A small segmentation model, trained from scratch.
Model: 2.77M parameters, norm batchnorm, activation elu, widths [64, 128, 256].
Training: muon at rate 0.005, 15400 steps.
Rows from block 9 of a small segmentation model, named by matrix and row number. Rows with one number belong to one channel. Each number is 128 + 32 x the weight over its row's rms, rounded and kept within 0 to 255. All counts start at 0.
After each channel's rows are labels from the 100 images, of 14976, where the channel reaches its highest value: "top examples" is what is common among them; "colour at peak" is the nearest of a few named colours to the mean colour under the peak. Only what is clearly more common there than usual is listed. The data: rendered made-up planets. In brackets: how many of the 100.
# convs1: first pointwise conv (model.mid.2.convs.1.weight, 256x256x1x1), inputs 0-127
# convs3: second pointwise conv (model.mid.2.convs.3.weight, 256x256x1x1, transposed), outputs 0-127

convs1.247 [115 120 102 170 144 149 128 150 108 142 147 123  91 110 147 175 125 121 102 119 157 129 134 136 148 125 114 134  82 138  98 122 111 141  68 136 144 131 100  53 180 194 120 147 118 116  68 168 158 144 134 124 122 181 103 112 154  95 122 118 128 138 128 122 139 104 123 120 118 150 139 113 121 132 136 152  69 122  95  64 140 127 167 157 144 124 138 145 120 109 168 150 134  75 190 132 114  84 140 101 109 119 148  92  96 199 152 149 103 128 115 106 127 143 154 150 120 117 111 117 101  92 163 101 100 169 147 135]
convs3.247 [ 83 159 123 136 130 108 143 205 163 114 146 137 136 103 101 109 102  76 144 122 146 157  63  78 106 117  62 110 110 145  98 178 129 155 145 133  87 145 149 152 122 142 122 127 171  89 174 136  81 120 129 181 102 162 130 108 103 109 173  99 110 124 128 111  88 107  98 167 135  84 146 109 202 115 150 125 169 102 150 128  93 101 126 174 131 138 151 140 124  93 127 132  84  74 171 129 167 128 117 128  89 139 123 106 148 218 144 144  75  51 110 133 162  68  70  88 109 138 108 131 112 123 116 124 136 103 134 110]
top examples: glowing rim (81); ocean world (38)
colour at peak: grey (29)

convs1.122 [138 102 134 163 180 116 143 129 137 184 128 181 133 177  85 108 138 135 155 139 143  71 136  93 147 143 179 142 145 164 181 175 121 105 127 166 155 217 126  81  58 101 139 111 134 127 177 169  92 119 143 105  95 104 164 193 129 113 120 152 161 134 114 107 117 135 180 168 131 161 118 138 166 114  72 115 123 159  75 127 138 131 109 138 141 181 140 126 146 111 126 137  98 134 145 158 128 135 171 195 166 117 150 138 135 160 118  90 122 169 112 193 116 146 101 132 140 107 120 164 154 116 164 111 131 124 208 144]
convs3.122 [165  94  92 148  59 159 119 149 104 110 188  95 142 139 132 137 110 167 100 128 127 151 111 152 185 130 185 109 106 121  99  88 130 133 148 108 141 133 117 128  85 158 114 160 141 123  82 125 114 153 132 114 142 130  90 142  87 146 128  72 120 115  86 118  71 158 180  89  87 123 104 177  83 164 105 126 117 135 184 144 136 151 103 117 106  83 163 108 115 135 127  68 122 164 154 130 163  58 140 125 145  96 130  99 125 111 158 130 123 189 110 130 155 128 130 147 191  65 161 129 111 195 119 140  93 152 106 141]
top examples: glowing rim (76)
colour at peak: brown (34)

convs1.44 [164 171 160  96 138 161 140  55 126  86 175 145  91 127 120  90 139 134 107  88 112 175 172 152 146 108 144 102 122  88 110 129 126 162  90 145 135 169 108  86 172 138 131 108 100 112  98 119 175 112 152 173 146 174 115 128 119  97 128 146 137 169 124 186 123 112 136  68 128 110  73 109  96  97 132  94 137 158 129 113 112  77 162 131 150 151  95 145  95 130 129 130 115 115 183 140 185 136 160  97 140 137  81 107 131 199 215 131 130 118 103 125 126 124 160 140 112  56 134 123 117 170 116 127 182 104 128  95]
convs3.44 [130 129 110 128 124 144 165 133  99 138 191  70 164 193 135 102 151  64 134 127 132  76 126 144 105 110 107 126 165 118  26  67 149 129 184 126 124 179 185 159 184 129 121 134 175  85 114 116 102 118  96 128  53 132 133 137  94  45  91  68 175 138 114  98 169 121 135 165 130 128 152 138 176  83 149 150 106 120 115 158 130 160  71 150  73 117  97 112  74 151 125 143 104 144  63 146 115 154 121 168 164 194  80 101 113 191 126 120 105 185 148  64 183 125 136  93 125 125 134 143 105  88 131 139 126  76 169 136]
top examples: rings (99); cracked ice world (41)
colour at peak: brown (55); grey (25)

convs1.88 [122 129 132 118 137 150 122 121 135 129 129 103 127 103 143 145 108 166 140 124 113 128 181 152  88  88 153 131 161 117 255 104 115 156 102 102 115 187 136 147 120 139 134 127 116 103 155 121 129 128 163 125  82 117 122 119 118 136 148  84 114 163 150 191 150 169 132 180 159 115 126  82 147 135 152 124 136  95 123 159 117 124 111 135 129 149  73 188 155 154 148 123 139 125 165 134 112  78 162 126 148 131 126 132 135 214  96 132 145 152  99 113 111 126 255 112  85 120 126  70 144 167 165 123 181  94 121 135]
convs3.88 [121  77  44  85 115 157  54 104 138 129 191 133 193 174 154  96  89 187  96 141 144 120 128 111 145 137 111 150  74 136  98 137 150 223 156 183 170  54 108 147 100 141  93 139 126 116  98 131  93 134 131 103 108 123  96 141 151  92 182  56 160 161  99  54 134 146 159  82 162 123 181 138 100 124 148 128 144 115  75 152 129 148 152 126 105 120 123 114  50 125 121 107 162 110 134 101 164 130  80  70 135 114 152 140 129  88 170 133 103 131 125 108 135 120 106 103 142 107 154 132 111  94 126 122 116 129  99 185]
top examples: rings (93)
colour at peak: brown (35)

convs1.235 [125 196 114 139 163 127 128  29 120 118 171 135  95 122 117 136  64 135 138  92 159 132 104 118 105 100 124  89 135 124 102  56 151 156 152 134 159 163 133  86 110 106  54 100 104 162 135 150 104 165 117 118 197 146  77 152 154 131 175 173 181 152 105  84 156 163 142 146 151 120 129 145 146  90 165 158  85 120 171 129 152 123 119 210 156  66 123 128 167 127 178 133 141 125 168 124 131 127 159 178 112 114 115 150 181 150  81 128  99  97 145 139  27 161 103 154 104  79 109 135  95  92 129  95 136 195 131 145]
convs3.235 [146 140 130 182 119 114  93 161 146 134  98 145  62  86 145  66 152  91  52 165 160 172 106 127 110 119  48 134  93 108 107 121 177 183 112 136 167 112 149 124 106 134 105 114 121 130 115 138 160 130 110 133  69 124 115 154  89 189  96 115  71  81 117 165 160  90 225  71 112 146 162 144 137  87  74 137 157 154  82 172 124 107 127 124 127 113 125 153  98 127 123 126  66 133 123 131 122 117 179 211 116  88  87 108 107 125  99 162 151 129 146  99 175  64 139 136 108 106 110 105  72 131  91 161 154 138  75 129]
top examples: rings (88); lava world (36)
colour at peak: brown (42)

convs1.53 [125 118 128 130 112 176 116 146 137 129 146 206  74 128 120 120 120 125  96 151 117 122 114 112  97 137 130 128 154 101 116 108  94 138 201 151 124 136 128 116 125 135 123  87  86 133 126 143 138 126 101 123 123 171 120 128 203  93 116  40 173 140 168 255 132 132 111 139 156 119 132 119  54 148 117 111 154 112 115 138 146 113 161 107 100 112 121 128 203 134 172 113 132 113 141 116 211  89 146 136 136 138 121  76 143 255 112 135 166 129 128 162 126 123  98 128 185  84 131 144 127 162 137 140 255 117 146 169]
convs3.53 [ 53  69 109 128 141 110 113 135 139 142 194 128 173 132 189  71 139 140 187 150 155 150 111  87 118 173 127 109 111 145 132  98 121  93 164 137 140 110  66  95  98 137 134  89 117 123 109 145 125 147 149 143 133 143 111 137  86  41 151 104 144 126 117  72 131 189 121 115 159  71 173 132 122 124 180 108 168 118  95 103 124 104 138  92 132 104 148 119  85 110  87 164 122  71 142 115 146 180  92 132 130 143 152 126 145 166  60 143 144  98  95 150 109  74  94 119 103 183 141  79 119 119 129 176 136 150 208 157]
top examples: rings (73)
colour at peak: brown (34)

convs1.107 [129 130 175 134 144 141  80 145 100 116  84 131 160 136 154 134 114 164  96 136 112 129 132 177 107 109 104 109 185 139 139 140  99 141 181  79 127  54 146  95 182 138 133 165 133 112 152 162 172 142 143 139  94 110 138 104 160 149 143 169 130 100  83 166  87 140 182  87 105  93 118  86  99 128 136  96 161  94  76 124 125 177 114 125 131  91 154 114 134 180 140  90  79 111 128 130 160  69  81 115 133 120 118 115 142 103 131  64 148 162 166  42  96  81 172 123 134 140 243 112 178 229 147 155  99  92  83 107]
convs3.107 [163  99 111 119 139 157 119 147 136 112 111 135 121 117 125  87  64 168 118 101 106 132 142 201 135 107 113 158 113 158  86 119 144 111 141 152 173 146 121 108 112 135 102 104 129  85 171 139 144 107 102  91 119 158 149 105 154 122  61 108 135 111 155 143 146 140 145 119  52 101 165 132 126 166 125 171  96 152 215 147 189  99 117  55 157 153  98 148 172 113 105  88  91 118 161 134 145 110 172 126 110  86 166  86  96 155 139 137 178  88 147 161 124 158 111 124 105  98 120 190  89 172 192 111  93 152  48 180]
top examples: cloud-covered world (34)
colour at peak: brown (37)

convs1.87 [183 139 108  85 194 137 171 132 128 109 154 118 101 128 177 102 202 161 120 133 128  97 136 144 130 137 167 144 144  98 105 111 104 144 204 119 196  65 119 160 158 107 111  95 182 165 145 134 168  94  71 185 161 121 140  67 142 138  80 166 109  69 132 120 128 162 100 176 126 145 124 136 162 100 115 131  97 158 103  86 138 167 151 150 140 107 154 168 122 141 101 130 122 163 138 151 127 118 115 161  80  97 135 144 149 154 141 107 183 124 106 152 127  94 132 182 141 153 176 150 140 144 153 129 168 127 109 186]
convs3.87 [126 148 122 101 140 101  97 141 146 107 176 171 114 156 131  80  86  84 173 215 120 153 121 113 107 123 154 111  87  85 132 107 121  92 111  64 114 161 151  71 149 119  85  95 151 135  91 175 160 140 153  55 146  58 163 105 115 150 139 144  96  79 119 191 124 159 140  75 171 141 112 185  94 118 128 166 170 118 106  63 131  91 154 116 122 123 105 150 140 145 100 130  64 137  78 133 183  98 123 180 114  83 141 128 123 101 135 166 111  97 206 105 142 126  96 162 145 125 118 204 178  59 147 202 155  85 150  88]
top examples: glowing rim (69); lava world (44)
colour at peak: brown (45)

convs1.21 [130 165 117 125 144 170 111 150 133 138 139 144 106 128 131 119 123 194 123 149 102 106 186 137 116  73 120 131 173  92 142 137 163 132 164 138 135 157 104 151  66 105 133 113 134 147 164 152 111 123 139 155 133 178 154 159 191 189  92  54 149 108 116 153 144 154 192 147 153 118 129 113 146 107 120 136 164  97  99 140 130 153 170 111 145 161  87 132 137 172 157  56 128  86 140 150 143 113 148 174 168  86 133 111  65 180 123  81 124 111 110 186 152  67 178 132 140 151 145  60  84 114 159 139 148 107 133 124]
convs3.21 [ 79 129  92 152 142 172  84 140 113  80 188 167 170  95 149  99 136 196 168 202 179 169  96 157 145 147 152 118 136 147 160  93  88 111 128  72 112  97  75 159 134 164 110 127 100  65 133 136 137 162 155 114 141 130 108 127  74  49 158  82 184 138  88  89 150 103 166 180 157 100 144 151 165 120 136 116 162 141  83 126 117 104 173 117 131 124 165  88 102 209 125 158 105 122 118 139 139 142  97 163 164  89 152 122 106 135  99 191 125 141  59 150 100  42 118 140 172 187 107 113  98 135 146 133 102 132 199 156]
top examples: cloud-covered world (38)
colour at peak: grey (35)

convs1.175 [148 145 109 109 149  92 121 143 131  98 124 138 113 132 116 159 186 130  95 182 114 107 138 146 119  82 171 143 162 151 149 156 105 175 146  83 111  86 142 104 111 126  95 143 171 207  75 111 158 141 131 155 119  46 139 113  91 154 110 119 133 130 102  70  97 141 131 148 166 130 113 107  36 128 150 131 155 105  97  96  96 173 133 155  65 135 130 141 141 154 117 175 154 135 129 108 112 128  81 137 100 116 120 144 102 165 115 173 105 148 101  84 151 140 123 177  82  92  84 123 101 121 183 127  96 115 138 119]
convs3.175 [165 100 128 106 115 155 141 142 128  94 121  89 115 103 151 128  83 171 149 117 100 174 150  84 142 116 144 115 132  86  68  88 129 141 151 165 111 148 105 178 138 137 107 129 164 106 134 145 148 132 150 100 147 117  91 220 147 137 212 126 126 145 122  68 123 160 143 130 135 172 168 129  89 118 113 132  86 135 114 156  82 155 104  70 170 133 121  95 187 138 105 159 167 198 104  99 144  39 173 112  91 142  95  90 174  63 156 100 165 164 159 139 111 165 171  74  82 112 143  83 100 163  90  90 118 151 156  73]
top examples: glowing rim (91); lava world (72)
colour at peak: brown (46)

convs1.143 [117 117 117  76 124 121 222 174 167 103 102 144 150 134 137 169 231 109 195 156  94  99 122 188 152 163 169 140 117 146 141 105 137 109  99 117 183 105 101 148 131 151 155  63 116 126 123  68 120 151 134 138 158 162 142 143  77  94 163 144 112 117 122 117 116  76 129 172 150 154  92  92 168 105 109 103 130 175 140 136 108 175 133 170 173  68  65 117 122 127 124 164 166 106 160 135 128 156 123  63  75 131  50 130 161 107 121 154 167 120 144 130 137  83 161 155 192 125 151 153 141  95 165 176 136 124 186 154]
convs3.143 [ 85 169  57 129 159 118 136 119 140 126 162 151 134 129 132 172  63 149 176 180 141 162 108 113 134 104 115 130 115  65 143 155 195 124 128  91 127 125 104 129 123 175 138  37  90 146 147 123 119 108 119 106 131 170 109 128 135 146 152 102  88 100 143 144 113 133 109 140  99 163 157 133 199 148 117 141 114 140 159 143 132 180 135 141 143 127 149 170 175  99 129 147 120 106  90 129 187 139 125  90 151  78  94 100 140  52  86 163 138 105 166 122 113 116  66  83 217  94 125 140 125 144 122  93 103 126 121 135]
top examples: glowing rim (88); lava world (59)
colour at peak: brown (43)